Rows from block 6 of the audio encoder of a small audio captioner, named by matrix and row number. Each number is 128 + 32 x the weight over its row's rms, rounded and kept within 0 to 255. All counts start at 0. Numbers have three digits each.
After each channel's rows are labels from the 100 clips, of 14976, where the channel reaches its highest value: "loudest" is the band of the loudest frequency at the time of the peak. Only what is clearly more common there than usual is listed. The data: notes from a synthesiser with random patches.
# c30: last pointwise conv (encoder.blocks.6.c3.0.weight, 192x192x1), inputs 0-95

c30.6:150217203094121102201135121108108168067146148096131181110101101095255081177125134136201114094056160196146107171113088196169143127105154126181154143133119133123102141161136122084143149102198124113158127134085103138139148118082147116099125111185164115143110100078129141188160142117155160112
loudest: 500 to 1000 Hz; 1000 to 2000 Hz

c30.1:139097132118099079080128121201122078104117102176090159121127125190147058152104153089100141132108140136179106089124121145102132140134129080130101154124101175152108126100106136164119097120123126131148111159128153127140087116173105142132133132151167112126170168112139134191123138126124159185
loudest: 2000 to 4000 Hz

c30.75:075179080109041124156095090136124152095078130086111169110115132171166033147127125055159134144103127158116131143076121232166130146084118069179065101139111127082079100123108085160143112167117115145109197101093137114105139135131153094135133172111102146135127099127080127092122129118117102097
loudest: 250 to 500 Hz

c30.73:114125213152138126149164095081085102098154173120148136063134107080126138163046166116151077070123118152110137147110142105137070143079034148174125146112120123133112162118110133097112086139153152146139139085185143098158119176133130113125083157101126111094163117126109113156130186107075121109
loudest: 500 to 1000 Hz

c30.171:123163171079086111212109165120047116053158103131127226107080114098171043154132166117222107137062182111142102145140091192167073102113106152190157168110069146091074160160122141135088095097143115165129125180108123096139093120120120141140137112152156127113172093110128113156122112142122121114
loudest: 500 to 1000 Hz

c30.117:133126105160136077119133152073106118116137089103180118097124084051147200106114108120097126083165100122124163202086059078143119070097069103111100128089172107159133143142128114113168120138069124115128119130147106175160138079117161170156104119136143157172138104124120161127132158089107127113
loudest: 500 to 1000 Hz; 1000 to 2000 Hz

c30.110:075098185149155105152101080110126135116125151128144148073154119071143137156076140148128089117142103154105127105142104109161100171082021129152156134080098136132100107124046083180107097068162115140150053077133126105132118141134073152055117124165182111093155136093091066157132115077124119160
loudest: 500 to 1000 Hz

c30.124:122149147112158140154161175091169131120152198175102126144167136109134132176118158156141105110106107124091104078134123090105190141113097148147095145041123142088169141158152194159152143124178088134134094171151086151122139099182118146137101173123141150096177125118115170110134145139144133143
loudest: 500 to 1000 Hz

c30.84:129109112153157148185114135110110150127145153103141178131175136100123154128143144143166132140152145112112154114093132113104122139098115154104147073084110116079121149168149143144078154173157156152159131137192040100125149025164085157147105170117156147106177136122106172094123148128142089131
loudest: 500 to 1000 Hz

c30.166:177141111125169160200161174102098199135191074125175201158089162149120138110153137202174119172117126095139169050147133155149113140183130212082255127158149124147126112090149154126135104162121168099180157138144132124141039092153104129179101121148090120131120086152125159106091136182131140143
loudest: 250 to 500 Hz

c30.62:111122081227105116121149132159135115161103100120153100175153127166102134078119127116113139109188121146075177174119130148123095099158128150091170111126098116099124126198154125188100112144091143113233125115068101154130159137182113134095115076180095091124083138149108087068148103126227119118
loudest: 4000 to 8000 Hz

c30.64:153191174093139075146152120130079142129169234174101170109124085105206136177123222109211121114096162215083066132079113198157114123126127115191127117121108115120136156122173155117132126126127145134133155120104165164190131120141180141148094109136137124175160104109099143111180135099117196145
loudest: 500 to 1000 Hz

c30.37:145103124155055163120124146191096140159121137178146083178145104181144183104182099131122165132184144218148174151177055156120099127095134106183141124133129154148103154125091068144136115121119138118149129138157140142133140131116162158126121156133097082098149135097147105143105123116124121133
loudest: 2000 to 4000 Hz

c30.136:156149143165126141185154130085150148112201099076125140116132139065116108081182114166167131140099114052171096090188107112090132086161105205066171071115116105082203164132119173117118161168102160090105112126143085114141079097143115106134172112113103129100051108119090136060102162139093109125
loudest: 500 to 1000 Hz

c30.148:120100095109151128110144117096139093148166154129098160113165136102107149145105151140101091125124098086108120096081114111087167119101113152096123122091123088152133117106157142090161131138168097107122092160160141156124141072153059172153121119117146129104132125129125128148125108109146095149
loudest: 250 to 500 Hz; 500 to 1000 Hz

c30.135:139157106118139144139055187092140137069089078051177112114082124103168126090099098121123077077091121078113128184087093089133126071134155118109129121144103149094095145170147167097145168159139088114134182110153138074109117088101127091125124144123137156161108063146107159156117141100123091126
loudest: 250 to 500 Hz

c30.162:136109083110096063069126163070082024068126109046136111094091134150112107128108117118073135120098150107108096152153042114089112061166145045127058127160123114159096112099142142106182171139145075103092143127120137120137073117133083142158136117123114156100120083149097129109129196069122077174
loudest: 1000 to 2000 Hz

c30.51:172091108113085111081160156125165091139083137161059100185127180147061097112166106091039147184143169113181138135162155129093171177183157125132127137081162151127093148128126104122152132174168074107108162120111134110163118108155128097111087137088138138139101094160094134095112171110110125136
loudest: 1000 to 2000 Hz; 2000 to 4000 Hz

c30.81:082206125138107134193076144140137149081122135145138161109116119107175042155142144144180133153092167133136094143146079249179147099137144147152152112076156171139157141147078117173152127105126104176138138066079163111111169127110204093132101097190134142141123147130154111113202112134137183155
loudest: 500 to 1000 Hz

c30.87:099255161130146067219099130098125180073127141113158163082115104170213077122104201113210132110043195118160100168119116255164117118106073173103162156123154107094141124120111124138143155095104102112170129090096103141104153170105150112095155069189137156100081125096142120141121143123099146108
loudest: 500 to 1000 Hz

c30.101:114122190057140123147137130082122109152131133145104114087123127095113082129077142131151083117099173132153102141132121168123118132123110106122153133128163152175111133110145149109152097087140158131150085112142180149119094111100134148127167083152142121076073059110087114100151144119145148134
loudest: 4000 to 8000 Hz

c30.188:157149110079102160114124113111098115013075058108105123073069119099117070102141114068124106134073144098199064130146125114146111088145135119061103133098133174112096187143103119111124185149112127118128145102133147072149105095126171148130105142173154139136130061158064141130099131142135121165
loudest: 1000 to 2000 Hz

c30.123:140092091135112167149055100097098152120089056078154132105106103110134147083097079143134116132146086059130157076120060147114109077097079138103164125074162117105124106130101146111107153146106124092111133158180130099116137090170072128099112122134145098110133126114135100117076157087104093138
loudest: 500 to 1000 Hz; 1000 to 2000 Hz

c30.100:072139140115069142141127092199108059119134163103135170156133101185136087208131172085145129174150156224098123163105119194221097200090127076224090123086103153069095127175107111160078136129097136139119104111121139150106156116097142164138082065176117114102166133103145135101154142113123108142
loudest: 4000 to 8000 Hz

c30.108:170178099099131114181136149165127181065149141139099176110179199148148111139112162197193136150061163082165103035127137147090188142187114236084178125089164131110139143112096155163149128114136104088132102112159084115148098127139129101142144213150105107119149119130114119088131153149139128139
loudest: 500 to 1000 Hz

c30.120:179106128134160169197105126123099110149121124113123128164120078145142174151090139095190133098164091127107141128120103138124128111090137136091110108060119111116117130159193149104128181152111134101126142169185066141149173081175105192182133125062143145149203114106181178132104141122125130119
loudest: 500 to 1000 Hz

c30.17:090139090099119104144131118105166151101125149105050101151139153137106096134171144155096153159090129094100106098109175156071156170152130132087150151078105201103133127130130131109169136094124072140131100113045130073131128138054128167126118080101144128132127164107156127121149109140151150098
loudest: 500 to 1000 Hz

c30.138:152153139110111095153111073119089088042121199131094152061159071161172075148109183110152076105053147175112000095064093160098104125027092155163137132126149161149103117173104129121107151090129088121134089132155119087112124133144105140137121140135175099137142148044133111148090109110146080158
loudest: 500 to 1000 Hz

c30.13:102124139112255138193178092089122191158219091121115143077111147077146133161112102200154125140113080080094079110106189176107147172135084179075183119069136142157128122140111097140101084102154164127148123170169109163112126108127109182155132111113122111125156146124128101100127109128118184170
loudest: 4000 to 8000 Hz

c30.21:144223170129146105190092111099106133104115164141132116177158127111184087148151240117217139114108214110093087061096108177107164114150085157175167103116162151163158187146175128128144115156105120136127146123166154100167120082101107124120141117142184155141114143119098139156130166132210096101
loudest: 500 to 1000 Hz; 1000 to 2000 Hz

c30.70:098127092087152089121125135097119102058116092143135200072105139089135121190143152120128133124075162072144113171178135162105177153138117167112125066076164151170118116118100118189121131101124178156126124102143120191111127052170118151140146086175142117126178138114124128098150122144124137170
loudest: 4000 to 8000 Hz

c30.36:120081144177100073117122147167111104148147134210135138188199122143062102177169129099095162114146093184157112109148134092133147135118160128166124132109104132147146150162163138191134090145105188109178129160167106148125097132153108141109089094138173121089202169146119124148147109138161132137
loudest: 4000 to 8000 Hz

c30.122:141065118145124107116157157188058099097125099118135229070101137113101124176124108116096176149134114142179135143161097140130068127151147122176143120026121114156103164101123160113115143110108176161127123084184106196151129059159124255132079112106136115102209097149151129077171141144134141166
loudest: 2000 to 4000 Hz

c30.115:153121169158122108118063133158121130101153109187152106119135107200122134123128129157136136136076147133179081160128122092117157147090122131161134172158174174171111141122118057122114153092124120156121081143103224144137100166053143133110152115163162125122100149110126072209128134129149143152
loudest: 2000 to 4000 Hz; 1000 to 2000 Hz

c30.82:123150075067131107127105148075100143109074082044111090100063111069160091137074126104136092102075158112153092150128120135123107061118096110126115128084180149079121146100149117078136156201144112096058155131106150091137127116107165134155065165104116159169116077132120150105081179117094130137
loudest: 500 to 1000 Hz; 1000 to 2000 Hz

c30.85:151166246142154061145145131030128083150143196171104151130194105040144143116084163092149086103175095114115104110104188120143127113111124163170122168184103119133111185128110119111103120128145145090134133115117107153139136163141102122097148149137126136081150095161104122126115147092141118149
loudest: 500 to 1000 Hz

c30.25:083181120068141140178135140069120170114145100071117114042093151039145123073115130125172059107135131078094101089039117096111145040118053160091082109124146155123165135106147125090114163144134179124095155130116141126135138104117131094120156182101141142145124097157119178093121134135108138123
loudest: 250 to 500 Hz; 500 to 1000 Hz

c30.30:171111169217085093088120107137081099139114127204144094174177075175103140129119084113076183130124053149132143162074139095140085147119153152136120125115147151193077148136095110143162130113093154154129134144116129213093155149109117134067097099128159121104183165080147089147139099103118134138
loudest: 4000 to 8000 Hz; 2000 to 4000 Hz

c30.158:183148117104121051117128103086092106043131170153132158100109053159216075158106187077183112112063177092156067095107089191122085097095129100119129123209099114119131082107096148083140118100117131119110081131116159123119132136133147155145168075158159109127112073082126085152126104108124129101
loudest: 500 to 1000 Hz; 1000 to 2000 Hz

c30.47:194087126158120121112108155115141141161093100156094139163167124129052122137105067102109165083146097164182144145155136107118135101124205136139143155051163105182104169112098112115128189153057137138138166153148085163158149025129107172144049110055129150140175123116160142105114119110104141167
loudest: 1000 to 2000 Hz; 2000 to 4000 Hz

c30.55:079122150075065137124061145113159047124081205099147089102157085143149101100095140078105087102106133149058093165088062070109157059067105098182040130103137138155127117108125053108099123162112077127081199108061130072122136140089152063116091147117130126131116130156125141099125138073094128106
loudest: 500 to 1000 Hz

c30.88:078190111103150121163129100137138114128095115029100079093042100083155124080127142132160085091117123100118121100150082119088128046130079118143104091071158117104175143093138146125104125197103174109116144119130061162121115075161151123176116159136120174145111101170083156128121186163136125151
loudest: 500 to 1000 Hz; 1000 to 2000 Hz

c30.15:053077153144179177115214134165168114126151102150088139132109214125094133165159106189088153184119139151115099103155230153176143198187109119163174087073127146141151146140206156170107130132143165130155170146130135160144130085161120178176122107141136135191139157169122134086153106177147172137
loudest: 4000 to 8000 Hz

c30.43:119091107120148117150130150084152106094154175112127191093116143126162131151094171124161116129129077083132124114126114119131140070118163143125120151029120102140115080108110131172091143069107141203144121194165099190125183113127110249141158084106159102144142116118129122126180121149098153152
loudest: 500 to 1000 Hz

c30.54:099125150187183091128147145134168126054172189122091159126187167066175130124145169172181116115116134148035095099074175127113188123185056179127133131088137174106156157171167170077147165132167100138134109157102100115160126131117138154134096160139147146143168149155129176103139152170152173097
loudest: 500 to 1000 Hz; 250 to 500 Hz

c30.91:107102163094113102182092109138085118093114060109254123075097114031181153098107052101110087155146072131084104236086136138255130210090153132182128089137102118122147150169096107128097159082111086141100128131094147147144159147092147143151114110141163137121115152101132157161136133119129132158
loudest: 250 to 500 Hz

c30.27:185134072155088142148080137103120180130141075099116149138139106116082122030137121174150124114105127085165167069175074152105110110146112227079181119144102128096132155108086134137065096115126164088111078157186103053083094117167114113156118150156103127074156093131105157112075116113083066167
loudest: 250 to 500 Hz

c30.3:176146114132133146149102086091140106152119138186075111155205132149116121112093167093130105105152127127152094088123180134076147105115170136137162139108102160152092132110173160158111129143109165101180160149144113163139117137187092117112105125077093106124121145137130141113113168136163200185
loudest: 500 to 1000 Hz

c30.178:109107138138116118123118140190123110101106150159096030129142103162113111079156118164093121122110129190146060120129087097113098115126115109160152173097143125130130129153119075138147129105127083138103129107085148113126094122100174153111118127137177095135149170095138106182137143074132136116
loudest: 1000 to 2000 Hz

c30.86:144189122123180107156109098103175161131136160087072111095181137121137041091144162154180132122081201086145103071180166132091194163145131203060150152127159161071134125110128124118161123133165114120113109084074059100130101139102134118081176115142122107102096098149127150062097160148092138107
loudest: 500 to 1000 Hz; 1000 to 2000 Hz

c30.66:086153104121069097131111104172079083078080157122074127142118101153109092158095158097148137173062184174201069104115118148115149100124087083209130128105196110067165175132110199072140144137151152081132171134147112105176063132185134087113143116075147140122125109116083164104075215116110140100
loudest: 500 to 1000 Hz

c30.26:175151098105106100143145091142124093101137189164085164100182139151132066193091182138126111118081144157122079057093141151098114165157120148147149178140086118117116099161131152129155138119103116113170111143149149116110125121115112132122139120181126129123162165139180096133110109114176150140
loudest: 500 to 1000 Hz